python train.py --arch="unet" --input="log_mel" --num_classes=16 --init="kaiming_normal" --residual_init="zero_last" --beta2=0.95 --beta1=0.9 --final_lr_fraction=0.05
Rows from block 6, named by matrix and row number. Rows with one number belong to one attention dimension. Each number is 128 + 24 x the weight over its row's rms, rounded and kept within 0 to 255. All counts start at 0. Numbers have three digits each. After the name is the row's rms in percent of the matrix's.
# v: attention value (model.enc.2.2.attn.v.weight, 96x96), inputs 0-95
# proj: attention output (model.enc.2.2.attn.proj.weight, 96x96, transposed), outputs 0-95
v.59 083:126118080138111127129130144129106143127087108103137130133123142174129120131106135106146148107142113129131116130141159138131123152201165123135126140120130104071143122142132120111119080172178130119144133131167126132156159143128059117182139165103110104118145102138096162123142110123081087102
v.60 087:140137091102162134109117147127117110150091163134142103141140109177078133148107143111147141181120126126134047136087098119153166154105096093149110137161123118167152143104086129130163127133138144115138106118170100120147105136112110115121140098135114106124133101121112115133139135154120178166
v.61 081:135174115129150126089126135119108109162178157136126153108148113150086131132074124139090128145099148104140085105131136167137103116106128099121181115141151144131153134145088120139143123115113096109098161135121124099128097151167135158114113130066138115150129141136122095142105157143193146121
v.62 103:086122112101119121155142115120130082178139173123093066124097124122099132097085119149094155121165162127130104141162133150117129132117116168108142089151107125180139154138117114139119135164106120132113130117125109094113128110134139080162131161153136125137121121131157114092156166147131164085
v.63 089:140136127093123104177148101117147131146137145140107124115114139102079141146118131157150111126124105135102134113157092149130161184165128098123124144145141119149141153119108086134108177117079128131118144124099106170088164085117088112123117142161097152124142102120106132151164110119100179169
v.64 118:138094132080091159133141109121127109134139092122179110143123094154098137124167103111122115111082164141160099182124133127157111122168120105144140131157126135133129128078152147128128110131142122106149110176102127126114124129163108081190102110120143138123158101143127162131083157131113157155
v.65 085:138153148123107125153167163082140100154130106101155100116124146107185138102141150134078152103155126140094130120147145099137124110137081048116156139098143117140122119097146145160144112123136133111089138144118086142139133098159122170089129109125122129160147075118149116117115131117113153122
v.66 096:176141159175123120138109140137160136133113120094115149107127161113159144114131126117138186109149156136102118086058124125090125141135127175139124143112144093114122124178152117131108124123114167112124156123167094149084139098143120141173128108122157145108122123149100137147147089112119106083
v.67 115:133156156062163113139111117062146121090132122113122155143118132131106108111151148118160125094171127149073103125090143118130114161161138102160151125150151122133131148131161130152144108120120136133127127128124170167135115126076082173123099104139138166156095142100126130111145100130150151122
v.68 100:095144125117126117120102108107141136175118143152161106135145098133077152099150122134086114176117091115138129178119106164159143100116126096102154127186127123130105113134093138121171125134109130100145128102116144166127086120122154143132114125128135122203114138141102105092112118117112166167
v.69 105:143115123124128111113120151119162138097142110138187138115144095128101119136120109135084145170127140154096134174132151174201126110124116134135107132160135113099138119104113142092135083155140103158148133183111091119144148119154096149123115122095107155110136132167142163098099144175107115132
v.70 078:132144162103149123140148117109107102157124109125156158118134112108064125148122112101098159095143164157134080129098114162130113117124123152138114137119156101117138142121149113131130099090177126101126123142113118138116160153168080096168117119107150106154128131131134140104110171159045126135
v.71 090:094143108126127131126115084089148138165156101159138137123128125134094127146112112166125136144071172131087133110114095109144120167067131148109143117145144118175163114108155174148136142132144108118129088138131105096191137118100121129163106137113142123146105093102132159103113141163114135142
v.72 092:098121102146135127122125153180108155116142147166087130117130127148113130151089107168132132136086102149125172109161172111129111144102170127138110121123104122113119116147117105152124168143138109153155148120132137162123128105150161086114160134093096072110106115115097135187149112095092102127
v.73 080:131159104107152140118147138084106143118178115137153129134155137119161135143133088148148138151132124126163139119178102140140164091093109110099091098164125131166124120101130131163162163134127140139108098130133131138135146119116161130101167089109075157086159140089109083126129098117145161146
v.74 080:128125112136104094142121101098138127123151090110158139101122126103151122141139145122110095167151125145088128157097157119129132124124139087169130136140154118136082106129144124157110118112097122177123158162159154195104095121140109147137086125103155156165123104116125089071102157101122103137
v.75 104:143134078204128150128126157173112114153130132108131113104104133131184121066106129150136138094114137113138092140141113119143116142057116183116111144100146113083165097151113114150120107156155129130077112121141124149103136140136146107101135143121134114128124132125131147148157120102136139096
v.76 109:089157130101128134111188127137103135106103135093147155140113091141143110172124139089117130142134113128126110116144197127165086150182132078120159135138096157160126124118143099174141128121128117144139124134125167120106067132108115146100118128129107139108142127097136104105095169129146136157
v.77 079:121184189141074101093150116136130137111116167115108136111163164145115164069160154125145128187114126094160155121133138161127113116152122129128130125115108142147115140136131103095123102108107141101127144135130127148122110100128087145199113127104118124148114104095136113134121180138140115132
v.78 081:104157141117125104127115104101134167106130110123141166100193121120143090109111125127151120164101122150108115083101125131156155145100141124139121101135096122100154127136093127106161101111104144109099151124101200155149159096115119159131139110100086104074141135124091143112153137131145152107
v.79 106:130136138100123166153120126096137139139087120131112143133146166117129129097164146132116127124105103102066135143097111141113118170169110097130115151140151138126102156135124129107144114129123182123122145083139141145111068094071107176162141124153154124164100120109103116152176126127159147150
v.80 094:168149123130117175126132166096125095143115104083182114153094117153113129111159128102170129131146141099133083115090078123105139108170131150128153137104137152116100158140092139112098104141130126104089121135110110119111163138119088086120124138147140130114184129146151114154146128114177139131
v.81 127:055138129070162107144127123122110142159142145193119144138113103136102130137093127146097147142129143150152155081142173151139114130101115084109110109140091134104129108118126090178150141112146116120152122096138120105150143117150177154092136118119091116142116109143132134103111096129132160149
v.82 098:093107135115081173112090086155123105128169094161144122126097103119126138142147132125136056163134135139168128148122111147153163128086141124083116122162105108137135132121099152178130119151155138124163122127104146094143164119135171115133123119126119108176115140092113142136119115098094143115
v.83 091:130136088152095131118106071154146110110167135171127103087120140118161105087127132123118127120148157137126101171113063106119126138124107200108145126127144126151174152107153130117121114139130135121140134124147098095145144132087131144166121144146159147159115133183125172127135140139108120095
v.84 106:152093179121088166093123124139138121119108114107146144111150141159211116111147129126189122157096094130133122123148124100117130133175092142158114127119145113106108149099128135121108099124126127120117125143120134128143142130124086102128127100091150149085172116113113159185148143098146124159
v.85 101:106159140159119143107170116111143126159119155140141102105113095121067131110077113141068117114110136113122160167131149126163104135108133101092162159153126160144132139127115121154135161120127157105143117137123101154168058120128125132153127154145108104154111102171131116106168129127129166116
v.86 088:130097097092128134136072128122109069076149136136088146129130140134108130179146167120183103177129146133118139130104121081131161138130136176143121094121152142124076134143164123132092133142115109132121128125142138083118151125080127114106150123135094126128133151163136095151131126136162110131
v.87 103:112148174114132144133154098091161136108132129154136114161127082124087104150082100080112137142133144154148146121132129139130124138150116103132139120120123165166122136124114090137126137086126131116167148152094143148150132116098088080178126144098130103177118119120079108152154183143113123109
v.88 084:125142158099128089104136155174136123109111129171127128124155137137118098108116167135122105185083094118187155097144158129132141112139137123132078138151121092114117126152134104154140118082135140115153157117170131177139148087119112137152110099093121098178136140122110139155120098137130129159
v.89 087:108103143130109099126140124110117126059183121140141135117123103116142145128168141120127119131095119168144165108116148059130136116151121109130138065121119132150089139134124132084142123150094125138165147159104149094193158104127121170133136122136091153095141142145101110115138109132135101112
v.90 118:069141154109130116104136132146131155154120129138136142158138097145108107172100128091118129199103154127169138066119124131139133121117151089132139110138085138099128100148101119145147135104120110139137120154125167141161130108168138130105108120077101094162095129104117106116100109131144176112
proj.59 079:118128165152107117122093124134133120174177148141132200136099117168167154140133107115125126150174137154143158133138145129147143083123131127125135123145099143136144131154163145136135158123140113153138120114126181123149105157145190102135142144178134115121116133097125101166108126136169113183
proj.60 084:136138164152075142150082117123128110183136094130151143111099100132169154135136128125126142077136143124142114145120129104141104102110128164152188135160176153129133145112106120135105147108144105097124182109146157103134112140141162116135128120176133141166105113127114105154080134125133127080
proj.61 084:093126141113123110159064128124156109134134110107145133115132132114122184168121113082131133137105124113145118193108107098155109140143109142135070150130152131188127146068108116135129155116135123117139150098139119108144142089168140138126143096160127132181110107101114113110111130144098133102
proj.62 093:117141083119136128138151136085137130138062085146141144130132119133106171146186130148111143053108136106141154121088092098096135074093151114147108142158142166137092127089125124131127118124164126108102124140147123129111141157136135124129133172123166119139123125136087124158133141139118140162
proj.63 086:141137153125112121111121143089111129110094098110109099125166142127122155092157126122158131128140168073160129107122125114115121091087139121136101113111140094188108100119124135103142087112145128130156117156127157136125097175148168111146120154097160145065126157121157147119118140086156130092
proj.64 115:111140141176168104105141173170154114119149168135111110103137118096113149123093102118143105162169090149107124121108124137143116102085141103093171157095110115087123120135148128169102137107106105167125164135141116125122131113112114145128096140070114153106121132124174114175143126139151127137
proj.65 085:119143146124140129107085188155125125117134147144147153127136109137073140131172132133161107114151113119134125092078133156128127123096153196127159080126113126113103127106134114097103133117130123119156128098126178155139112118119136076131103095145126160099108167162148175108127104140153138147
proj.66 099:146100100126160138112124123087130149146131112099110103104121118137116092123119128148180110063111123163084144157102136120100120190130136164129115107150100101128170126119127114072116139105136138146077108133133159124150137148136105139105156080158077115141118123134127108116103129145124128174
proj.67 114:148097085202124133118147140147100119108112096124108125107150129139121119076099186122098124112136119108098146103082137138088174116141109131109145129112145121159132118147138099106121151142140140139120083128135150112073127146129098073166153101105090123118149113147147139092129150113135119148
proj.68 088:118167176153094130153139138115087162102135112135090169143116172129149132140119153118144094164137150133139138093172118112143137138106115144127111131095089174118160126138169128142096112127124146087154137155125119102156161107141146125069143152115152136103158112130151169137137130122160116176
proj.69 100:112152160112119154088144122132154154138153153138134111127110109126147143136099114140172107115094103108162117118091096128117092073150136090131154142084122135117110116140149143139122136110127100131147161149121119112064164127102081114153086133122166160143128102110132125157116120138203108112
proj.70 072:096138139135156110089129168150155173098139129113115128115157089136134137089118118158152110146140092125122170178143129125096122120133141082149144119135122124167117101094122114131141111136113131134136143089132128144113168080097083180126139115100088136137139130144136107135155078143185105154
proj.71 088:149132113105144096128170111145127132071110130140091130146145113100134104120103128098142127154137110076155132123085141141114155078134154068135142113076128091152121116137120116099148102098125157103130123128119119126152169105165129126159105135118152146165177161148140108138166098145167130137
proj.72 079:136133162091096102081103136149096100144124129104146131136113131102142143123135106101124110120174122104155102138195099153114105104138102147112172153130138101148157143118108146147159106097116137140132150132107153079161133163130153136097145129168153129130126132169145078109094138108126150079
proj.73 077:144140171160111144106100122144125118145096120169124133178092137154105146103122160116079146111112151119121088105126128132103143113102123128149154133111159140116137136152123099113117102129135136125142130146092118120133152114151186108143100182188190128171145151099143149140122136109101151086
proj.74 090:089075145140121110102084185135131115116158108113089114103142124117141150120144130102139093111142122098136150126099134134098102141143100134170136095077114127113130137108125138094084110105121114108138128129136124079084123168090117091089157081161084121125105154110127120139121114126141116156
proj.75 103:134101162080129127125070126090128153157082125151118163127113095134131122180121134131152143102142140123145127134155181101114112145145150130100112108158108139134132142127119121121107116138142131113132124102147160151208084086167122185156124108133112159134133122107134106125124102141130173108
proj.76 109:106117111147109114117100150154137091161128125153121163121142132093104150115210128110092119155135130138153108168160134118124139098142112119114135152119181155136106143113122128108118112129140110119144141139128128115064090137124157070177133140077115144124086109142168161135132154098128119126
proj.77 077:112110118137141144140149163107113116153156115124103152114097121113141124133164137097148121126124143145109103159138096108180161132131166115129109104189148131123109084152109152116106155133135125164158127132143136053075143126137133143087127182102091139138147104118124155112112130100140078109
proj.78 086:190135092159131139132137148125104121128123106111085122142125125177097129122102158136125165110111146124137106159128124100088118087152104131094175165162126121133143123154133107105132165157122154130121105164151080089108124147147085098118124092155183150155137141139151093111130121121143108113
proj.79 108:127137091176153112154173141123119063101127112109098154137114146140125107104114175132130134117102136132099121128125136094135172093126151153119108103132083162137146137141155117131147141149138131116120077138151142096104141151113119099083151103077103139105140148160149154069125164134108121125
proj.80 097:136125161135155156153168112168147147125123164139124060122152155162122133124098136134133136108095122177106124143112103102108115112073130089130083145161116126089136118142148126126105140149124136152120112079149104192112102107116097118116103135081115108113097113130138131115126091153100119141
proj.81 111:138124125158109122129123147092095176136129103122145160130153113130126152108171120113079131175133106130147117134175115142107139125108152155135182103141135130157138141138123146102133114135103114077132147116129153145181156136187119107148129141179215098116145127132140133102137138117143132130
proj.82 091:140143130116156146129110133175128148127115104128103142129130115110128136142042088116099129143116132085088135098167123138154110098088124122149161128068104133148122109134151114154139115105141120107158152131136112142196130117143138107085158139149133108135152114110093064136143125135124150150
proj.83 091:134114125111139111181140094125150161098102147125111150146148121129119117175083100153165114128120125094105160104114147123128145143155122116130102118093091120094087137131143149135138129088116132135098102157127116151160138134114145155089121105106112117129159155087083090170175163114135138180
proj.84 105:134161114152167121138119149144149094125127149114114075116122135130080141142104116133107080085130136129096115147070097157140111086089161131115145144129125122101133093138135114160121123130133139165116135139151092117097089094116130092099098136127116129141090103140142083121109132143085133065
proj.85 102:135142139109141124151156142157125149112124126159128169158133164132142128153160135089155122150152111147182103087161156125137145112125139145092111131155109149127136128120131146089146135128122133127122116136131175100148106125116169138137107127058120176145155140119167183153097113100179126175
proj.86 089:124138105121143144128181103136168137117093092111153081151138146112177117116124125149094144072113101112083123124119118127122118100138132076150111148098141112127099157123107163134160145137139150121148095123129084111135130162090104113129136116135190090129107118097099106110160147147091144137
proj.87 100:118129106129142143114149181199094117118149132100118111133138135148116155089145148123113132145143091103150135156153116133100137110121126082139137146149125155149090125137131143122136152124149150162137148096138119107108183136103158126078151121111067102116164128140157096100097097103172126156
proj.88 090:098125137153130150159117157088116167159125110101131149136098108119113157151133097079123094097140093146124136181136101131133125108116142144140118112133144131130174097145120163114103138121155111147143112126138155036160163122135135107098160154149122102116148101114134101091089155115143117123
proj.89 092:128129125080140140121140134152132131112114133081116078153140134126142126137106092150118151119163130104145084097083095141130109137132130133099156204112152144115102140115117159093146172122132151136128128132155085106128142174137120055124129103119186116119135144098105123157106138117117117137
proj.90 105:122138110121103181144141157105088178139171100123151092114121104115116136122133134104110134124131098145168135191169093109137107114085125113125134141120164117139154123121106127103103133140142144131173163101139122098156125141174122088109139154185148117126144122158162118130103100149163123151